config = dict(
    model='masked spectrogram model',
    dataset='struck, bounced, scraped and rolled objects made by modal synthesis',
    train_examples=78125,
    n_mels=64,
    hop_length=160,
    input='log_mel',
    win_length=512,
    method='mae',
    mask_ratio=0.75,
    loss='mse',
    encoder_arch='vit',
    encoder_norm='layernorm',
    encoder_norm_position='pre',
    encoder_activation='swiglu',
    encoder_mlp_ratio=3,
    encoder_head_dim=64,
    encoder_fused_qkv=False,
    encoder_bias='all',
    encoder_qk_norm=False,
    encoder_parallel_block=False,
    encoder_inner_norm=False,
    encoder_moe='top_k',
    encoder_kv_group_size=2,
    encoder_num_experts=32,
    encoder_moe_every=2,
    encoder_expert_mlp_ratio=0.25,
    encoder_experts_per_token=2,
    encoder_shared_expert=False,
    encoder_patch_size=[16, 4],
    encoder_layers=10,
    encoder_width=160,
    encoder_positions='sincos',
    encoder_register_tokens=4,
    decoder_width=128,
    norm_pix_loss=True,
    decoder_layers=6,
    residual_init='scaled_by_depth',
    optimizer='muon',
    muon_scale='original',
    lr=0.0088,
    momentum=0.95,
    nesterov=True,
    orthogonalizer='newton_schulz_5',
    adamw_lr_other_params=0.00079,
    grad_clip=0.5,
    ema_decay=0.999,
    steps=6300,
    batch_size=256,
    epochs=20.6,
    lr_schedule='cosine',
    final_lr_fraction=0,
    warmup_steps=120,
    weight_decay=0.0,
    adamw_weight_decay_other_params=0.01,
)
Rows from block 1 of the decoder, named by matrix and row number. Rows with one number belong to one neuron. Each number is 128 + 32 x the weight over its row's rms, rounded and kept within 0 to 255. All counts start at 0. Numbers have three digits each. After the name is the row's rms in percent of the matrix's.
# gate: MLP gate (decoder.1.mlp.gate.weight, 384x128), inputs 0-127
# fc1: MLP up (decoder.1.mlp.fc1.weight, 384x128), inputs 0-127
# fc2: MLP down (decoder.1.mlp.fc2.weight, 128x384, transposed), outputs 0-127
gate.233 091:108128095144146141139119094125206066155099159115092094163128113173179137115072079120159097128113177135136101111162132158167103130191134114159094091141165114163143177068138138140155102097096076186126162075102111105111208130129119111137133151139197137100125183137133121112177203127092134154141144124111179178154125139094068107140112118118118104101154158138138099100116093134033107102180
fc1.233 090:116125170130108116145123095131140145131106127138122191127130090117132096130146111135148068076129116091069149136181111162115132068180145113156125074152117150112131152139226054200112141131084163118111111128114122164170151086091106103123106151072134128106117138113149206102043140154109158093105142185144118127187090132156152148159108178110108089141165138212089151068130133150140118090141
fc2.233 085:120183112097181118134108153169092116099157085150106156079102126096099110156103129158100125172095104108151190130116082146195187144145126108089139151151089136160091034097112064107077143140165116125088111165082193176158094115172164120182096094127103113159135075144125126127110100122133066121153120152123133102147122089146181175104117142122164083156116198153144118166072170150123135101143
gate.234 101:093112188110158082163105127149118122136135133112185136070083116119149119169191163129153157179103078139115075138176194125113143109159131123142110121154158075139086117076128143083165076097133114133109105124153114102097153190150108091066153151104150082147086067133141105190164131169194078143125152164175130187121124156111131130178187093134151123117158095151114100084124074146135123151070
fc1.234 113:126150200130128150127162128109154164107159105103159140109101158127086143095140173116162128143053158104113132132165159177090125151126129123185167113128105116178146105067149199128163174062133109170106121176143099127155117126175143077106097128074156110157223148134148154127112097095154087120147092175124119117082102083168107143096146125117179064091074114089127153068078161134159141092114
fc2.234 104:134152090132149101144117156086178127049038124177123117133172105181198151101084106137079067122139125161145155100105038121075178121143143117130159157131120116114183151167137117174101131162152116074139146145131152136205119131083124113160109131154135144115188178125150069096079091131147106111132131072099144119153126122101110144150097123134085108116127112124130221154169135110095152132161
gate.235 090:151114184115098075112130150143108104144130140123138070208098128081111174184138129115109128129090093139137178175087182139108106122130168120098121096073155112090152131138129124123124129135092149158098154147232102167103098129137118115111163119168160130160132110092090151136131103107134103102126109146146105033154160181129131155169106121162063088140128212110098152124152070166147164132210
fc1.235 095:150116113164122132110062077106130167135135179126077115164159091100185247177172118095083118116107109154124130134088181139102084114144163136142118105138160132111141196083107111123116148091111139136072133157095110110121132127079091087126136166125149092177143127070104118036166166182131126114090113162139087078130143159115167133127138130143135107148129188067123144113164185151114136094160
fc2.235 097:121134127118110153125151147142141133122152080083138189100045103100149125095127115100138129116125164122044125161081084116087152165089167181123131122129175123040113071104156143143095116123094061159165115146105179097174130147112181122101098151186105112139102134167113160131134135134200103172176170101144151146132151109161134158088150154124167136209130087127139057152124094089144138118083
gate.236 098:127084189073170075106108115151085143152133176122064080124217143077160122138179128163141105121141198105137082100113118120067153091128103166134135117149091088099110129136064140133144108120136170155123165142179115148120119137181096083183123148097173111129118134197085130138146122115137170180110159138067125155116132149170105112126104145121179095106130094131176105068110133136131119057080
fc1.236 117:150132096159116152114104152167122142118134077130146125126102087087127115104050155139157131172092056109072166150240145119132126152132116100140097173158123184184136104151122086176149059097103129143115122095146144119119140155140166101144109094111147138156064126133148133168071074159130103131142141115138111129199120133062147126061157107139106081150088143182133115129068126162114188118173
fc2.236 118:133119102121128155114092126108070122131124178162199072133127127155143115131164181082143122118180112174110133134144154125168175085098169077075124159131088130136096139153142112175152083144110129124076102129187141110091153092098108148100209101144153136112097153074105131132160103080160169133129177130144136076166078142150106169168062044138122117161102113194122135072165105152097104133173
gate.237 104:027136144119095101163098113121134212066105094129090092169151138162147060106175124129174128147153140148149158153160166088146091174092109099113204175118161096142102168205130161178092114094096126177145095098136174132157132118089099070151119134156138181157144148095161167121122113127108136108118164132105111130080077108121092141133105101148174155137071122162070145096133129134123135121159
fc1.237 099:199124134130127168092179165111094102146151138098112190098103136116120158147106187078088133099153107132093098094086063197138114100143195157147112035126111138140147126073175158087140126124153144113130121184137118127140163126130123118106151122097122088125165106141099089144048105137186113090138078114157144120195149091161155063116140089128157143125174159092153125164096127089164178135094
fc2.237 087:211114144127123192067153087087139122123161150130143156116129137160138161116092111136156160157125142112147095069101084127192125104143167111114099085115071149127158108088138175076123166135111132138118142099173131135157140137142144060138188115136160099102110131145164099130186129135186144105128150136191125166147133035218132097131080138105136129094143165116099129134101071158084098100053
gate.238 106:161102123173143162152108136115178151148148065177098156101115096088097113087186189125172129125195151150154155107127162110113143127178146140104066145058129123089136161118105089068072157134154155098144117120106105157140144219152118123111150123127157096160123133159179100123171113164129070109143117162108150129124183021082113102167117091153118131123151189116118138066148161129137142129123
fc1.238 107:139100098109150149088093128137073136095120200145157095126112126124202087180141066083158175137084148078139144123155128135106153141148072137099200121140215148110162081139135103150192109141070146132141148124136165142114097084170166192192101121083120184125080112153122124142158122106073120186116109165123112183100090124092115132098159091107123106153128096153114131133075130115102140151084
fc2.238 100:118155164118175127105176126129164133154214108145148182152140131092105119162165150182146138144139141095171093144108098118114151147149157157068119104078138105147134139111077070086137151075095170092102136126143090125103148113214116176137165119120127171127136083130149119128110074146138156104156108161122080188154131024132104109119072062143108111064110179117108147133123104055127147103136
gate.239 094:164109066138137147102113151085141122151133093150177150123075147126162132165105117075097175121119145109075130165116210069182107133175146131095157076117155193095159054079132121125124177095108123158139161163147132068189140107117124138085138076109129116134104135118072063099141135115138133056163163125086141164091151174119117151127123127095121061161071104089148098137154113149089134145109
fc1.239 104:220091140108089131140191118123169148147135069138155162121156114177214144129020100186084151163128120077174127085182118144100140120123147148085128118151099127147124133151090088159101123151110111113131119112171106123118085128159160106127123123091140153113113139176109072128117166095127115096114123112173141094184098175109166177095096148135059142117048095135152157115125158119178128141144
fc2.239 112:089134106053149160109105145163103124137175130147103045149088124079094078174172180130077085167121109170138054115108162139111130108122132102140171159133101160157146121172094144108115139099135140170128191123156105192104107110098120168137156088152089113107090077075132140175136168162076123131127159170145145174080114108170097128135120170202085073116156144101126114132162146177116138152115
gate.240 093:101114225116124195156100125160132134093121143194139093209173136109083163151144097121160119189099087072119163158134120101105129076207140110122148063137123098128131081087152124143193108119136134170146086129098121169097118161122111091123140075146105089150154080050168133112145146179109117135153132176150135159190171121155135107083109128144150116128104138107160169142126109148159173101128
fc1.240 092:121094176117103179152144127199112162086160138183153076192107119161080134124151095135107127160176129127115162157145118129131132148157146067153131095131096134158128150117143186072133070164128107120131116196124118110074095148113092155086136097172084108153106085151105076065183114116079116147132118068085092134141122151148123186158154109162133127129086113062163091163125104104182132176070
fc2.240 095:118098141201110116070146141170151104128150129168119132101176155126078090163148149082098129152187120138083091074159119155121075124086105146168098169145152201116189132196117136148113093145109104062164180117179140094121154088116115150164136134144132140107094180189129086151131143108185100148133138094141098110088123125121098146169138132106184100114208133119108079128123081061095110135118
gate.241 094:120113085145065101164115138136153217147208122164115074162122161163144124161103129116150159199119195150135170112151146137116133079114081167135098165156191073202112097131134155126102132143081082129161091115112124089129076100155118123121128121095102118094163068119115182102121138075130089061168165113120173087108145134136090181067116117158138129123153096112121101109126139136127115114180
fc1.241 087:106062131133117145100135141150184125118071172111145123115114178163158092145110134112148134100092059011135130132133138121211154146112140142143116177136188140089170164178139116113110168128119158112140055150122152119158108187135156146109157113116116128090140153135091150108056191099087152107156166080172094140131149069132160128096093101154111065165105103137081115122154081130127111153131
fc2.241 094:180108095085089136141104173105061114144086114121075154091170114110181153082162100168168131117065157145112181155160108139105136119096145127117070104182103163115147174097143109148116126119174121119087111108079160165101152086086133137170069084090157144134135146094140076079136124178157177089107171127085113176128161124129200146123107207126131117167101154140090146097149164177115125153126
gate.242 110:128156112113139136106081051171162105097121122146139112150150130115092094186091172127150139160158140134144144163053113132132096164143078145123129102103093160171138103203133082144200141093128145115076159086146095128065157101150201127152112118136076124150186109164079131143056160093174107172129152170101095172125097138120089149122157132145139100156167046128098145164137077106115141139121
fc1.242 108:119130103080160181159137083090074094153185113106140143139126129105148161084069168089131142145078093118085122135089067167119094135154115123129110103062135114153137128143169104089133121148053122169134137110201106140115046135154191126090174143135144151173135132164104124120141169106090145101108147135168127153162129162129112088114101199177087136208131126099109056124164135148178123137104
fc2.242 110:114109129090082149108084175101099170082084170130119117138152103119119166094176058127146128181149116103126134174098163127161146156127100138108155152130119161090081144125120189091117126063124068142082114167138174084148092130111198184177124090124136105106130102181201166181135101172084149147098176122121169121090082205084121101082126133112127169115155127114120115131144159138122114143069
gate.243 120:164095156119180135130109085100120139111157136093085110099137095076105082159076163119160098141081125133087124155127088097075078131174134151135164147120140114136118167090106093129153157126118154201237167152068080105101080119118113069173152099189217179131160125148105117128182154125144120101115173104142158140119121171133078138148100159168140151121118120107137116127132108161107102066094
fc1.243 130:116129137085088127144163107144145124186166130127155081134133172135206138108145166141058174122202159102148135121121172134153178108168155130147135121143129180105179085153081161112116103097113126084085165116194168188113183129117144115120127170068102096093083114152124146130115136110138131136130056097066066121086092126091123132105143150110141062104190089105067128154093092122141151142129
fc2.243 105:147093182094130130109143135109169097119096074130088179090184117076154099097158103066120120086119115117129105122124088113093109134143147144167159091126162135071132137094122174074099135115113138164173169139069153083089103124125119122157101145140140147126180181231101140146186176147137118135138138113137133176084104222157114108133142176118117156140183117055121108171114119085132152113077
gate.244 099:189179175144168088114195139101124182140170075133127177142100135087119157134105076167112078127119109157112089121086094104148170151111069155082163099132172120132143170111133115115104094084108091177132123165143069102123133145135090114121142138148117106115220129144111094127108155099194115120138106134068117134110166116110122143096071098068181133147165136134111169107113130073186089094191
fc1.244 093:174179155150064113188128132099097085115154125197133156170200149131150108120102184159114104114080139165140101148156121112130125154106097137110128094139167143112147158129127112072120086071140152109134114145144078110147171081115100098148129095181145068109159119098161090119140150111137135170135106116070108106116188164082164093108194149194160106116093097113143219134142156134137122183066
fc2.244 082:145151138099073115148118157228119115089191117110140178119125083152159154123120149101079137112129091120124134154175114103093123143110170103146117121138123120061192145147115118116117087176124150112095112091135120126123070109133157058174130163100136078143055089145130150167129091135082124148135112189098165062117163147200112180128178108172100123149093072107190139119134164157157137169116
gate.245 114:183125118075119152034167128160117126125139111110114153092122146124170098173082127082118103147128174076159082158150098139103067141156144116124148108135141116124151192149154096112115110121076197155159157168117123130165159181143138072111136100105119180148172123158174096140112192053085127167148090111170128186142112134143077093110061156106129100115107112123107170180090170089126101113127
fc1.245 110:189145093151122149110152152105153184074122142099087115085151160131131058174140183107146094143102083118142169145143102116139100158116045097135180137157174100160117106139140171170124069096097107115170119170101137121112137124150111139176116108225141149144106120151097128160101185095079149128115105075181054177096079116147131123152106115126167151126168120118130077182127166126104148147082
fc2.245 104:114114189112119171109105133086167101117131136125071112109103148048084125112163112138162089157134101199104131128109112096094192146139123190107152117125127156135120094143135172148134106140155079085120114125033090094065159107072151099129147135179124076141161139100101165179161033175140116146153102114147108153128167083166136154144131131122155149168134128134157121153151083155193168086156
gate.246 115:190144153144133198116159189104089147093206125144069104118109131049139198142105099138140162114134105136131185117102125125079126120138118128085150121169117104113077141075120078135113165107158140054118131090116139072102122087075190100098159176092162129157151114152127146159135131175095098114178159161122117116119182132117148079146093173145127158118113136152128128113183085129102130103206
fc1.246 098:162127100147120102109174041192135109186148096135172129135195149104097152111092146162151114098126153106148082130151085117141118074089108125103130048122133087117093103117138120157168090181106146090131144147156088099103169107147157089158137092174141098118115137136181164104102146163085211086121086127129184094164155138079129102147107107138127168119138208180173098147140084120130123100166
fc2.246 096:143138065153123110117144176169175177153167109103135154129103109133130142114156063091122120093091100140152155157104159129131156128112064127123184156180165140150133112067074078111128164061127122114155158106086108179170115116164086164143078179150150155074058121128140175142136101100110099167122090181128107137116154081137107115161136142128099208105126085123171137047145118142151136073161
gate.247 083:082128105133101133155150138135097125154109122151130090133093189094093172069130173134137098135147158061178123156100173132147126106119138110063106137107104095187121090149146134139130082152124115122148138105133145099138142086210154134109181128157148107181141058109105115128197154177119083155145154176123178121175094130143112105110158142103151132020067175091155161155109137095174096108089
fc1.247 104:141178127092116134141146143141170106142088091172115112167129095175113113083064135119126103136164105130151123102073175103158150180152178130094119123106132134150125130143125099107105132117134069155131160123184105088079141133173118105139167188133148118178149066119110046191103173179134131158096141151108128073116107184101113112211103083115123127081082101076129189168160124089107109186138
fc2.247 090:091133099145120122126184119141142163133107098088160101141158081165100143091180134141138093089173109109138110107151146185138126130123123161163131097117067109133164179178098132137099118083152120125110164110201097112114203176111171089174127103160085134133141035184142168141077142191170117136108139100092070128141146201097095099087144064148079111128115106121164119137120101111090156167144